config.toml
encoder_arch = "vit"
encoder_norm = "layernorm"
encoder_norm_position = "pre"
encoder_bias = "none"
encoder_patch_size = [8, 8]
decoder_upsampling = "transposed_conv"
residual_init = "none"
muon_scale = "match_rms_adamw"
nesterov = false
adamw_lr_other_params = 0.0024
Rows from block 6 of the encoder, named by matrix and row number. Rows with one number belong to one neuron. Each number is 128 + 32 x the weight over its row's rms, rounded and kept within 0 to 255. All counts start at 0. Numbers have three digits each. After the name is the row's rms in percent of the matrix's.
# fc1: MLP up (encoder.blocks.6.mlp.fc1.weight, 1152x192), inputs 0-95
# fc2: MLP down (encoder.blocks.6.mlp.fc2.weight, 192x1152, transposed), outputs 0-95
fc1.590 101:153149117121120088076140124131183134097177105101084158135101097121111117111135132149128120151145087100146094147193090138170131113113092122108137108119118161083173120137150123161127206153100112069142148160078185137064109096156138100150167134095101110097136129112096113182157158099186149147
fc1.591 096:120146130132098144123118165149130120159129123136141109186087081111169151095083218102108105168156116134134129156085115084151114104161070116141110183110147157136180142116120129134087125109143124105105115124099099125203091075148116127086079141121120172121092134140169166099121106054148138121
fc1.592 117:192152168121174163156095149119098112066127119106134098167187151150146099134124125119095146095128082172168150116107105172159122122085103134106112098158149132141152168124106149151105158110114113157173163107062122172095079209112115100147089152126091099100131143141075119112172120165192183136
fc1.593 098:080137116180133125101108115101185123112089091150196116166141150134144118141109117085107130116179177096121117112142188145121121108073137109089159130120133123085062146139149149129128131188138175067112135153164172178118108119121093081144057101150131146092140186121203197123110066140170079136
fc1.594 122:175142092110144119156141156122022088137147165134154133143178097137123099126133089108086128169097103147152190102112124127100064102104135093161136128098152113133117150120135128099062136174105159125175114141118090144115196096131191065089035142170169132068199183117160169080095166103098123180
fc1.595 113:100127137138111107125114134111149117096130147157055113105247164117137120162102084125158197115143140117174169092122137134157113115148145137115121087141129067141159147145131126137073141111140090164111103130158176132156153083083122133143162156144142055083111127183135126147176162105090148117
fc1.596 094:146173104110141100125087146084169071169099127177131107111117106078113139089098177138152165156127082147122142155097090179164096127093174123108093153165163046154151193110065168187124125123143135074137139186114141100192124094115103146091111141138136083121099187164140146126150128106132166125
fc1.597 080:110195137071120086166145083105098178114158170098118185125091133116148147105075134124092148147109131137101167158080091131133128137085149168093175152214133133133106142148138157164169126122157148159117142115150157153135134075137058196118123110108110092168146113143138162134107101175045151083
fc1.598 099:124143099176194111144178097167134140115137105113120121182109105092043174121102150139113133135136116093168131157143142141094113121183070124110136148102180149145174104132165122117071124133108118159142113090139167141109128094140133129127146109147155109129075156101153046141099105188056170183
fc1.599 115:165128100185121148160084221122141098133097118121171099107118176147186114077213150103127100149087138152133167151134085095183118115112104083123176115114124125153194096137132138110171112086167197185154106146139125064147126184165074125166120170130169103093100065107100114095113151121105117120
fc1.600 120:170133146161092138082144151149133138101103153143155128201147158171110115168129146124055134203137132076104198147131195100122123169161172173114139078129105112138116099144072132075088067097109099086121164128130112133134175083111086105105072110143068164100129095106159141123178148099187121113
fc1.601 121:017184140166161147098130170028102133099144094089140169096190178156137155073125153134170144143117064144120139088166102068115166122127096116174098130117104138135137079162126144164128180128091114143184147087139141128100127130167120101185124114127096075122132120084182110134131085082109082141
fc1.602 076:068129140115141102101120079170153161080105138117151114092152157145129150139119107139135088114167131177080124153117115155141125118116121126037131116087161142131104138169171130116098179107157099153133160138133146193021151109121143132134057088152169112082174137150077124114126092183068075159
fc1.603 080:131151098109189167163132126150139124174099115162153154127081071182131120130149069072156107138122117128113076112184089179080082092100108152144205150117146139141106157115152129129094091142066140151126140085127143137104126098158190090138121160135118119121144115124121135087165170175140119102
fc1.604 073:116192054104096038114095080084092211105117172158150125058125130120133134131155138143096099123130084094149166173133141155150116128089088144040163067106180091182140124130113140171074122110102116083167072180154143152207176146127116125187130150097169153183126133194088127143146116115184136162
fc1.605 111:131134159163130139103134061089148123078179143159171137099117192139093120144151105102095153114172136096124175152111103138172101063140176183143096067095205106157191055163144170117091160134166158128093145102151153137152101105096160128148111135155131052122197036115143145118158137168143105135
fc1.606 093:155149127108074116100120145136150089118107140179148113079094122118100109140148104077168099098161096078133105174148117120181130095129248124151164143166148119084197133184081114149108119106144122161142102111132099129183151080141156162199121103151091171099186063157095150106123146132112150198
fc1.607 088:118131129107154103148074106096116126130145109051157185076135126087138158157106105098112093151114118096139162163110116112168082085115145158149095122178104151100122135179112112119148158130095137118140140145067093173070114097165066169106126141144093106161122141144085203124068122128141119048
fc1.608 092:106147133100150098089185167132120080170153166081146097082091139149152135095173127096129067130060094187158129124192106139164149180144041088073148099127083182125187129109113080076078157091164142153126113084129098180114148162131043163129164145149152110100147114184104113150087145118152153118
fc1.609 091:122089142141071142165189080097114153107141184084124113184109077185141171133167162106108135093123195126135138061102140061148153190158136148066151140128077171114121123169170165156105176126137066135124168092094117160104144110123120069074142092126118059129210073197119122143108135194110169115
fc1.610 087:148166127192083106123109227131127185069156144129161150135140122159089104100083081167080133098160096163138158146126183109092139183156098157130154105114112219104102109096099107071077096105134145153138115142145129138140090179056091118198108113142102143137140163095151125153086149121105193107
fc1.611 104:179142106135102158140182165117126112153140167111082122068193077130107068139123100093132110206155137117119126168107125112121085129086113061130171115083158162125112098124128078115088192109186141110147092095154113157126113102159091129098110098077061199131162140167111146103133088131106132127
fc1.612 083:200182112123159164136130170146120157150136154147118085121117143088160137132136154060142118135099144141110123135178149140133101094176150114091216122140134136090170113161139114138084100187122013084200174123149058148068100096072137177134146110166113125109117124078128104109164104129121158136
fc1.613 096:125097127146112152133120151130098110157171134145143118097169149223100114125124130126075117122166121197083097077127188126091102126105137095151100103141117112116123143155109149087135041112053133142175158117178115120070175137119108111120151171124150150128115175128123132080136163093119053175
fc1.614 077:101113134136127095132143175137139079147105159130123132142135142143148141173088122165125153136109107112107130101157065091186126105132075157111113052093100154110181117118081152090203137130108120139177128097074126139162104106146083150154157135191123101047114164147110154116115147102145143130
fc1.615 102:095147144101149107094137175084136140093120040071120107119188149061091092164073122111085156138159156074159108104166126097070074171106129113100150172136153104199094174166098163058142175190116180121151117144112164147095107159049171089122099130135177078095150123149104148118150189139041165079
fc1.616 117:161212126142166065129157053177092126132091118149128154135112112153130153177137122112140091133143101121131156123092131185120058157185110106162163117176138111100101148117156135173135053125109128138130133125141152121132146174160138178160111134139134132150141110107163146111136117075190098222
fc1.617 100:133124123103121122136127125119134109117083140128232114149096111174129109133103134099140116114120086078122165085111084148157174157142178120129168128129118066128194175132101129115149129095137119196166131158147107113096135093169070179092122152181096112097132119082113089083132141053116111127
fc1.618 095:094161144147116149114203103164106158134060120159163148184085116103059098140121131120078121107069114089158123123124116082153150128107153143203076156127071062099126163112119113167147215172099127144125110124170112142088094117120087099116140085131162194133153111088082118137130129116111122157
fc1.619 080:162156158135066119104144119144077156115186169123189096171170147117089089166074123115102115145104138157151180125102145120141130106144098092232062121074145159079147088093178096107132138106084133090070135119112148145141084129149121139115129156100143173145142237121109128173152109143108094100
fc1.620 102:111089144140143109176074135096104140135118127086125159094071093100082124118112161107166179196148195138120187060136135112086136139117125093122125138132110145065140208135099157099143160116109133101160139120153191121103114112041061171082177128179137100133157146112078177127158155173176077045
fc1.621 100:146114144159059073135078119082187133124114078082111125132126120170144099121048165154158117140119132114138188167114142106137123039086111134108173142119106072197148117150161120103141148046126134193174150126096201053083181127101156167163118145167121085095141139129098141114094054130156146129
fc2.590 092:109177146134039169151089102089168140146115045129131150104173140081178127205144098131158158140088067103184138137144128215080158106082133118173107156212153124139100088164154078152114072125173099170125160098175148109151089095095136130168103167112108145113108158139124127053133142134051098176
fc2.591 082:056091115070095167146165108152167139084163116142119144127108181155064182128116135131137151144118104100138089136080125145151091129148194125125110082203133080139163149141091082128126107167199134137162136129115162158097160151093127162122151088064114098144126041181107091160121175155174167114
fc2.592 107:159176123129107214084112073149123110118148155069075100178180171125119124127085093120157155132131136164160135202124150110087101150144085113134102134147121151093102099119152166137150124141144168161157097064064145075171075086149094134135067165170134105055108098088133102148116120107124075142
fc2.593 055:175140140085042140095099113192118126121128103111076110177120170111094147041137151129137120162114140087172141135119097073165107082148093156155132109152091164133143127073155096170145066202123139086121125188112151103135163125152094134159164169127086154148154117160052142151094092163099085154
fc2.594 094:136085111115155141137211119184132129134127126139148098090150176128082099151151123154237096114036109125111151110091128094116117150080145167146136103063117121147140142110103122157107090131128128105127145117087140166152195140127118130135063140106103150149090106141089181156132101152222139173
fc2.595 112:096145129133086122140166156118135134103077186121069111160115106109171133128077133142181152131120081147166104051212125089129110125064114146082196144149107100093134124108180145137152136121072149110125171156153124150163137097123120075094154145128148053096097158125170129092096160143099105043
fc2.596 065:159150036131150106114132132078087142123075089096175092121058145140150128158079130096161148070158070097195106110119158128148124141103125177147160180112134172128144094147072163122131112190176114085134139139116069119110170188139134147140148106070154119089093080124136191168148077144115158147
fc2.597 113:116097161168175191134088107102149140163191150158119177147134110105182145121155117191141065091114090156122141140153136138101118109105103111139135099114088072088134135073114139078129156148098058066137155162165043142119136145130134157102135084114109125098110083091170081219069198139091094150
fc2.598 075:138162155142165132124115111110124117152174091111108139204106112146206140080157120088113124064111144119109104124141144124067129122146140127080176069174111136118070097208123146168094108087161173140128143129161161148094110113116144157125116115172206095090155068083132184120116152138118147112
fc2.599 065:124090112084165103081092078096150117134106131115156099127211118157124068101173144096097113125126068132154161133106104167074142173118158088127156139113110159132121065142070120149162074129158182156150141081143124144130148169132151072150199090102143133150137152108128116184164126084095126114
fc2.600 183:118129138090103108131178061094142131125131153114112187114139160102096141133145090166118100122144131084105083090130148149127097097137082099116088088149109091115103111086141082120137175090161156199128113184139169121120078141132144152136194088111154186122145183190103135149133145086098150135
fc2.601 148:174058109117132141141139165205087112144073130161095081121128129120111147116108084152160134149131211190123140136108129127090143141099097103180115125125175086155129119123136104161132147158167123170191118035138134147117088125123141141129158159091143124094184141140142127064099195119069157105
fc2.602 033:122145157141172172116104166183169118140122128075133164129151189095186101116153201078133191148131171102156084153107120141166135131161113103199134159089135163105117119144107173155128000115141120099113081147109140136120081148167145102121106136146143126125162180109139133156147124185093118074
fc2.603 069:137150160158117132106105092152097115098093119126178079143146188110135191099133186207164182152174118150152157096122144161144127113082133103063132155173064107063087175142115073205163127138177101060154094070089104123158122130167062116114073166132119131111141138122089139102066139136110080067
fc2.604 105:090061070164140177087099149180173115131213077107149200143147157157149120094157136099182107149083163127103118102126118137097113144120093124092098151108120132104105147118123089128132095163123186106136162105139148144103067162143096187146201051112135157078102094126146137122127169126055123112
fc2.605 080:164114101125126123153084133157089083170095127102200152112130072098124113097088178149125124155148145130092171094142095128059130154143131118142105082093070154155104057104098090134140041144164130194126093116131107097163112142145164094104144111110175144147188086109146148163165079122123117133
fc2.606 054:165076176059151130113103171102083094090153164174145076114105094076057167067171154132113131129116148152110124075143136126135099115116113158156160117094118118131147129096141122136112036173090118151133102116146091117117090104121146146141155124146116122124192133091086138142142142192105166137
fc2.607 066:127143134106112144156169143114128157112163147146139055150115150197121125141136112152120168155168131125091120118143136137115171161095130106161137179141141098198150094189160135126150067142149173143128122065146113091137079105130179120106093145155152085144176168202163120107126213104110135131
fc2.608 125:141096131109089115115112171118192123085074144156070156198128124103151116086083181166116065109156106084097159091119100098085174129160193167133144117078065103148091098136120171146129105121077147104070160172123145117164146116142166115058117108162129163109108139109153102120120115137125139133
fc2.609 119:130086187121172093163160163132121156088136148108131083133128153218127143143148139167090147119117113181152137185086118112107126086083152145099124131109135122091095118058160175117184119087040112128182154148146043192137216180173137115083165146116099181157143085120122133112151171072194121117
fc2.610 069:137066070090135109108126148123127092164108089087119166138079129149182127092101119097144209126145164103174135130100124072077162124157133179087097107097136155157100189135145142159122115160155088083128163088117145190129096141137133106128121130159152194166138121144092089104134130088106086154
fc2.611 083:102123128093139085098135093120126207109124074110166057060082114121084086134109154100110177158192146090115162171106119136123119122092158138118132070168205126104090183110129112131179106208144120109118121065089128119125072099142172111153088143119135097155161103174173124117096052133130156138
fc2.612 059:144118099118155159093090091070134127125115184180134138166187172136151129077092114079119200130146133132141111137139126127130090165139105094130165113139117124153098121154097149177171060100099123113157103108063134148137130148103106120144088146167179171092107177067101119108074083109060117106
fc2.613 067:166070112057149093131148072114151125134161128104151137169159119098149128150115141074159099116106096084142129159091114149108136139129187155134096120136124138124072170166125170170105096122192129122089103135106115173106094070133144141114143186158129100154130171127145153173149033102053174133
fc2.614 084:219140142143137141110088094137082121114160110133067103184156125182143137132129159136148083155129128102071068079118111143132142097073135109130119119139169105125082117122167128143104081149130177093072137120173131073112135102131131124136136122068153112141156156128082054120116188140075132136
fc2.615 068:065107143104204157163119102151108122137153135068140125161133135118087043146098104161135154068185163110190128153083128129104151150134105101125123133143126121129129139140160136101103100146160086134140097117182113147112188120169111110126143151149173090128137071166118110132079126140140093080
fc2.616 122:151090187146127121145111155111100114095123140140098161092149217071160093132139088124141136071173150128117120211159141054174208115154127082140092121068130178142106062114157144111142107193105110082147162109152172158175143100137162063130158141088114103131098111152147103127070143141124108052
fc2.617 066:142124156077092195131093167123109189079105111173083080084214134152088085145151119111044149144179090099096101152105151078090129151176133112161156148097143139134112169169131176108133091134129130074136155118107101182122140185064159130201071140088154190092084179109126133166080093123115139139
fc2.618 088:144122087069153131166107153133105104111196121118131091174109183150126118120117090087099147102167118115065071097154116062117149096119123133161158106206159160112166109118161119123155080112089132167151187120133169082126115161148159114151135170126117117070209203144112156051070111109086137094
fc2.619 047:156086106167144159137119195116097091146111093091095139168144062179144124121107179116135129111144089100156074109085101116095127158129110148064144124132157140167113108163121201181086072164187131123181138121150132083145121171113167110114129116182149081125060037058180144183128119068049192133
fc2.620 103:149089161136142194105164165116116135203143141137078163196070148103153124167098080121155104102081103124133099135103134166194108097116118101144062077095144128131121102088191118109098066098162123077142128156136104139136125170086184104136121127150048132124126113119101060150145129112140173100
fc2.621 040:197196167147172168105131059106170149177095160083105148106098149043115091088101145132088163091074151130083098141120104189159113151137116115165120144169165194094130162091162164115099061170131127128140141170125104158165118102135152057090158130144112122142152085159115108123123159167062090157